config.yaml
arch: "tc_resnet"
model: "self-supervised audio encoder (BEST-RQ)"
dataset: "single English nouns, adjectives and verbs, spoken by a formant synthesiser in many voices"
train_examples: 78125
n_mels: 40
hop_length: 160
input: "mfcc"
win_length: 512
codebook_size: 256
mask_prob: 0.08
norm: "batchnorm"
hidden_act: "relu"
channel_attention: "eca"
drop_path: 0.05
depths: [2, 3, 4, 2]
kernel_size: 9
stem: "single"
widths: [128, 160, 192, 240]
init: "torch_default"
residual_init: "zero_last"
optimizer: "soap"
beta2: 0.99
learning_rate: 0.0016
beta1: 0.95
shampoo_beta: 0.95
eps: 1e-08
precondition_frequency: 16
max_precond_dim: 1024
merge_dims: false
one_sided: false
adamw_lr_other_params: 0.0024
max_grad_norm: 3.0
max_steps: 29500
batch_size: 128
epochs: 48.3
lr_schedule: "cosine"
final_lr_fraction: 0.1
warmup_steps: 1470
weight_decay: 0.1
adamw_weight_decay_other_params: 0
Rows from block 5 of a small self-supervised audio encoder (BEST-RQ), named by matrix and row number. Rows with one number belong to one channel. Each number is 50 + 15 x the weight over its row's rms, rounded and kept within 0 to 99. All counts start at 0. After the name is the row's rms in percent of the matrix's.
After each channel's rows are labels from the 100 clips, of 14976, where the channel reaches its highest value: "strongest on" is what is common among them. Only what is clearly more common there than usual is listed. The data: single English nouns, adjectives and verbs, spoken by a formant synthesiser in many voices.
# convs0: first width-9 conv, stride 2 (model.blocks.5.convs.0.weight, 192x160x9, each kernel summed), inputs 0-159
# convs1: second width-9 conv (model.blocks.5.convs.1.weight, 192x192x9, transposed, each kernel summed), outputs 0-191

convs0.115 109:51 72 52 42 59 58 52 22 62 71 59 45 51 45 50 45 50 60 79 42 44 57 62 41 80 49 64 43 62 26 75 28 44 20 34 57 37 32 47 41 66 37 59 50 79 39 45 99 40 53 53 50 53 52 52 47 34 40 43 46 56 65 55 62 45 39 30 36 42 53 45 32 62 60 60 27 13 32 61 78 67 30 51 25 53 53 37 61 29 49 55 43 40 32 49 29 55 58 24 55 61 61 47 36 28 35 42 43 56 57 57 63 56 16 33 26 32 32 44 20 39 58 60 37 50 38 35 43 70 57 62 66 48 57 18 65 49 50 67 63 36 54 48 77 94 52 18 47 69 36 34 52 46 44 36 34 45 42 55 54
convs1.115 106:30 37 31 42 45 58 29 65 50 58 58 37 13 64 50 62 43 70 45 42 37 42 33 34 41 68 48 23 48 63 37 63 35 50 57 52 61 58 56 38 62 72 18 68 36 52 63 72 58 44 59 46 49 77 31 60 38 61 33 53 25 35 28 46 41 41 35 50 64 74 67 45 57 42 33 51 60 50 38 57 42 65 25 70 51 39 50 48 51 45 68 57 62 47 64 22 62 33 28 42 65 65 41 64 67 64 14 57 34 52 65 34 46 40 28 45 59 55 48 51 49 43 25 51 72 75 00 15 64 54 40 07 42 57 61 41 56 54 58 57 43 52 39 65 34 40 47 26 43 60 53 45 42 55 32 43 49 57 58 51 43 47 77 61 49 39 60 28 41 30 38 66 58 14 71 49 52 67 45 28 60 70 61 63 47 53 49 66 57 74 70 20
strongest on: /i/; /n/

convs0.109 097:45 55 55 80 48 42 53 70 59 11 60 42 48 32 48 54 47 59 38 44 32 69 44 52 33 70 55 39 21 76 67 70 44 55 53 66 20 36 53 62 48 68 47 42 40 37 31 46 35 52 52 64 50 42 55 42 51 49 53 35 30 38 30 55 68 45 65 47 53 80 99 51 46 84 30 42 50 71 38 61 44 49 46 28 33 61 29 61 24 29 47 49 60 63 52 18 25 40 57 37 45 48 55 42 21 39 16 69 46 56 53 26 42 30 50 47 65 35 35 53 52 62 50 50 83 68 48 36 51 50 42 45 50 48 74 63 56 71 31 47 20 48 62 34 68 58 53 65 36 40 57 22 45 22 33 46 47 29 59 50
convs1.109 092:40 44 38 71 45 36 54 75 27 80 63 64 60 39 35 68 49 62 65 41 61 57 53 58 41 48 61 57 31 57 24 51 30 53 34 51 41 53 41 45 44 61 49 30 52 52 77 26 62 59 55 52 73 47 55 74 39 52 52 29 51 58 22 33 49 59 62 25 49 49 55 57 47 36 67 39 51 64 69 56 54 54 42 29 55 45 53 88 30 61 54 52 35 88 63 49 61 47 49 32 22 87 61 33 52 58 46 36 73 58 61 26 17 34 81 81 67 61 26 52 74 45 60 74 50 62 33 58 40 65 46 57 46 66 59 60 71 25 39 39 31 30 52 31 54 75 41 59 46 58 57 32 50 51 48 44 52 42 91 50 42 49 32 64 38 59 24 34 73 52 59 84 42 45 59 30 52 33 51 27 34 58 63 51 66 62 29 46 49 83 31 33
strongest on: /b/; voice: high voice

convs0.102 105:57 57 53 39 31 59 58 49 77 19 42 69 67 73 40 78 68 30 43 58 46 53 91 45 40 48 66 51 49 65 57 46 39 35 44 45 63 51 67 45 52 52 55 54 43 60 54 41 45 45 48 57 63 13 55 51 99 20 29 59 67 18 50 42 38 47 13 34 60 61 61 20 45 59 61 57 39 56 43 40 45 54 51 44 45 67 21 67 62 58 31 57 37 54 27 47 63 60 38 26 31 42 56 41 49 66 51 71 34 29 26 57 51 36 35 57 39 35 58 62 22 20 72 35 81 50 26 56 54 57 58 39 35 54 53 75 58 68 67 44 42 49 45 60 45 43 25 50 29 61 49 51 56 65 43 64 32 61 82 53
convs1.102 097:38 61 68 66 59 62 36 46 45 49 35 58 54 33 17 60 29 75 51 57 41 62 82 24 68 36 67 41 63 56 45 55 54 52 71 57 73 54 64 38 76 32 29 64 54 72 43 42 52 65 55 69 49 51 63 59 45 69 66 37 44 31 63 57 63 29 39 52 61 58 42 40 59 20 63 62 36 60 65 44 68 42 67 75 66 60 39 56 47 67 29 43 69 69 58 33 82 67 29 49 41 68 20 70 37 61 84 79 51 60 79 61 35 58 77 70 58 43 54 57 53 25 34 45 60 73 60 71 57 59 29 49 81 47 53 74 66 51 69 56 53 62 42 45 51 39 66 32 39 62 68 43 44 29 45 27 28 24 30 54 49 71 44 33 50 57 32 37 26 37 58 46 33 47 47 52 40 47 52 61 60 19 68 41 08 56 45 48 54 59 55 52
strongest on: /i/; /n/; /eɪ/

convs0.117 103:57 51 47 61 30 66 54 65 57 72 30 37 44 50 71 59 53 58 78 68 37 49 50 70 58 50 40 61 23 51 49 56 60 37 53 38 66 53 42 32 53 52 44 34 70 48 80 26 66 51 50 48 55 25 34 47 58 65 34 20 20 34 47 57 51 49 56 63 12 26 40 62 66 45 86 55 37 28 53 39 37 30 36 63 64 62 30 42 62 33 52 31 49 38 49 64 49 56 32 53 61 71 55 68 48 55 40 47 48 56 72 44 76 52 42 30 43 32 36 42 88 91 32 48 61 56 47 38 54 67 58 78 57 39 65 37 75 82 66 41 27 64 73 66 67 59 47 41 63 57 36 42 74 34 65 60 53 79 60 47
convs1.117 103:38 48 45 53 28 37 38 43 55 38 03 48 46 31 58 79 41 62 44 22 65 22 36 52 27 45 16 39 33 30 49 37 42 31 62 50 47 70 40 29 42 47 62 46 53 39 44 30 24 80 49 69 47 70 47 63 35 64 51 44 56 40 48 30 53 54 56 15 46 48 60 53 57 58 29 49 64 57 38 57 63 57 64 61 68 62 54 60 84 56 33 67 65 54 16 50 51 71 51 60 37 56 64 54 23 63 59 73 39 52 36 39 52 28 36 81 60 36 41 40 58 65 79 16 68 23 34 44 68 13 47 35 46 43 42 17 40 65 67 69 31 56 41 48 28 44 38 51 39 60 25 48 43 44 48 60 79 52 42 52 28 44 51 64 47 47 55 42 57 25 21 52 50 63 32 56 65 32 55 49 49 29 48 60 62 39 48 61 27 46 52 52
strongest on: /i/; /ɛ/

convs0.173 108:49 56 71 39 62 64 79 22 48 44 61 34 31 74 77 66 55 78 48 41 26 45 50 55 55 40 69 57 56 11 53 36 58 62 34 65 59 52 43 52 37 68 52 59 51 43 30 43 26 18 43 61 38 57 66 44 30 47 30 42 29 51 46 45 24 20 44 70 48 75 57 69 80 43 72 56 29 67 60 44 37 48 37 54 41 34 32 53 35 61 29 68 67 58 48 54 42 35 61 40 11 35 33 31 50 44 51 47 30 52 47 64 45 40 68 34 66 52 58 21 49 57 34 58 41 70 49 72 59 83 46 86 49 51 45 51 30 43 62 38 45 74 37 58 45 43 49 24 73 52 59 39 36 56 44 60 40 50 30 74
convs1.173 103:85 57 41 53 52 45 46 25 61 55 55 59 57 35 29 58 16 27 36 30 41 57 22 42 58 62 35 42 53 24 22 56 45 59 77 36 64 29 50 33 50 37 06 57 30 42 33 56 62 61 48 27 63 55 40 52 49 44 52 41 69 43 77 53 68 43 60 26 63 33 46 52 63 64 42 42 54 45 64 71 58 37 24 63 65 55 37 56 75 15 45 55 61 62 39 32 60 64 39 61 81 50 69 54 31 49 44 50 50 58 65 59 49 72 22 69 44 54 47 49 80 55 41 55 59 45 48 35 48 47 82 37 70 71 24 36 37 45 50 53 23 52 38 46 52 35 53 32 36 52 52 37 49 74 35 25 34 81 76 30 34 72 90 50 41 47 29 59 46 58 26 67 55 48 69 50 51 66 32 63 65 57 41 48 39 50 42 30 60 65 39 55
strongest on: /ɑ/

convs0.18 108:29 50 72 62 44 29 34 64 60 26 43 52 42 46 32 72 54 64 45 46 69 15 21 45 21 56 55 53 59 31 34 44 47 39 63 24 75 50 59 56 77 44 54 56 53 61 42 62 35 54 73 93 26 61 68 47 32 61 20 35 60 49 56 34 57 42 22 41 25 54 40 33 71 51 61 62 47 53 53 36 37 45 24 45 59 69 54 67 41 55 36 49 36 40 45 50 36 40 39 74 77 48 34 67 47 54 29 59 71 68 77 46 68 36 49 84 70 38 69 52 62 52 56 45 52 47 57 43 66 31 31 64 37 31 63 18 26 62 56 65 57 63 46 69 71 55 49 43 69 45 45 27 50 60 30 47 45 60 71 59
convs1.18 096:55 42 70 50 20 34 56 72 53 26 67 61 80 58 65 51 47 44 66 67 50 56 73 36 56 74 66 45 48 69 53 55 48 74 44 46 49 62 62 91 30 55 66 62 82 56 75 51 43 67 35 27 46 62 56 68 48 32 44 48 58 34 68 89 50 53 38 52 38 39 46 74 65 51 49 59 26 63 44 60 76 50 59 55 54 43 49 32 70 20 66 45 35 36 33 49 44 64 61 34 22 48 73 85 44 64 40 43 23 36 59 45 33 52 42 56 57 46 65 35 55 50 56 15 59 38 65 42 44 41 59 69 43 37 34 69 55 60 78 33 65 60 41 39 30 25 41 54 56 26 27 80 70 40 49 58 42 67 54 53 30 32 59 58 31 53 10 62 38 54 36 56 79 69 59 42 40 62 73 54 65 59 43 38 39 38 65 55 52 45 41 36
strongest on: /i/; voice: deep voice

convs0.70 108:48 46 60 62 33 76 43 19 41 71 71 28 26 57 72 80 69 54 71 50 32 49 60 68 31 43 56 55 58 47 68 59 46 75 41 50 47 78 49 48 62 51 38 61 18 45 56 46 46 35 48 53 34 67 58 57 44 26 50 22 28 63 64 34 28 54 52 88 37 70 51 78 72 62 53 36 27 15 42 56 39 31 31 62 58 78 54 38 40 40 38 36 49 32 70 50 56 21 63 45 46 85 41 62 50 41 38 35 41 51 60 43 52 51 62 43 57 49 46 51 28 45 46 39 50 53 64 69 51 48 64 57 57 21 60 23 34 25 35 53 67 63 55 43 43 43 63 15 73 38 37 48 44 64 77 41 35 55 57 51
convs1.70 114:50 44 39 59 55 46 61 29 39 57 47 46 66 41 54 37 47 42 35 13 48 41 53 35 41 60 52 31 36 66 53 39 63 57 66 62 72 45 58 34 62 44 49 47 65 46 50 25 69 26 36 55 47 32 49 65 06 36 45 61 61 62 23 57 51 26 35 52 58 79 60 66 57 66 71 55 79 52 37 59 53 77 59 98 45 48 57 80 59 42 69 66 64 45 38 24 70 64 47 44 49 56 49 55 78 57 41 69 65 55 82 69 61 73 44 54 29 77 32 27 53 39 36 32 51 72 27 59 65 43 34 39 68 51 41 82 57 28 49 47 62 51 74 41 44 58 62 64 38 27 48 24 46 60 25 50 35 54 36 43 67 83 48 37 69 55 55 35 45 43 48 60 91 51 41 57 52 50 43 58 40 66 48 60 38 31 45 39 28 32 61 67
strongest on: /ɑ/; /k/

convs0.130 127:70 48 50 61 69 24 47 37 44 34 55 50 49 48 40 67 46 63 69 38 40 47 45 34 50 59 52 55 50 47 39 49 53 42 43 52 81 29 52 74 69 72 45 46 60 48 72 56 40 45 46 70 46 49 39 59 72 40 49 34 70 38 14 50 52 45 15 37 33 42 47 41 80 91 40 40 47 41 70 49 62 27 45 44 42 58 36 44 26 26 22 34 42 54 44 39 60 71 00 52 81 54 34 48 38 53 53 71 64 42 57 50 60 54 63 45 42 53 48 09 43 40 61 26 49 54 38 34 44 45 61 59 33 72 48 54 74 80 80 36 53 66 66 59 91 53 57 38 43 38 56 39 63 43 39 61 54 59 51 52
convs1.130 108:73 32 62 38 49 68 34 61 44 52 38 57 56 55 64 51 36 37 48 23 70 37 75 41 38 46 51 35 49 55 61 47 46 41 53 54 54 54 25 77 42 50 54 47 52 49 15 53 29 28 14 68 43 70 36 58 00 50 47 27 23 46 58 48 39 41 45 38 45 51 47 51 64 38 51 85 47 70 52 58 50 69 79 62 65 54 40 43 54 64 56 60 58 33 30 38 60 47 51 43 84 63 48 61 33 40 59 67 31 53 55 45 61 40 80 47 32 34 58 66 47 59 53 52 88 33 57 64 31 46 57 73 45 47 27 31 58 56 68 45 61 55 30 46 55 34 36 68 37 60 39 53 39 56 32 58 50 63 41 71 51 35 85 16 39 45 49 57 55 29 45 74 55 47 59 67 51 37 55 37 38 45 36 64 42 19 68 41 63 80 16 79
strongest on: /i/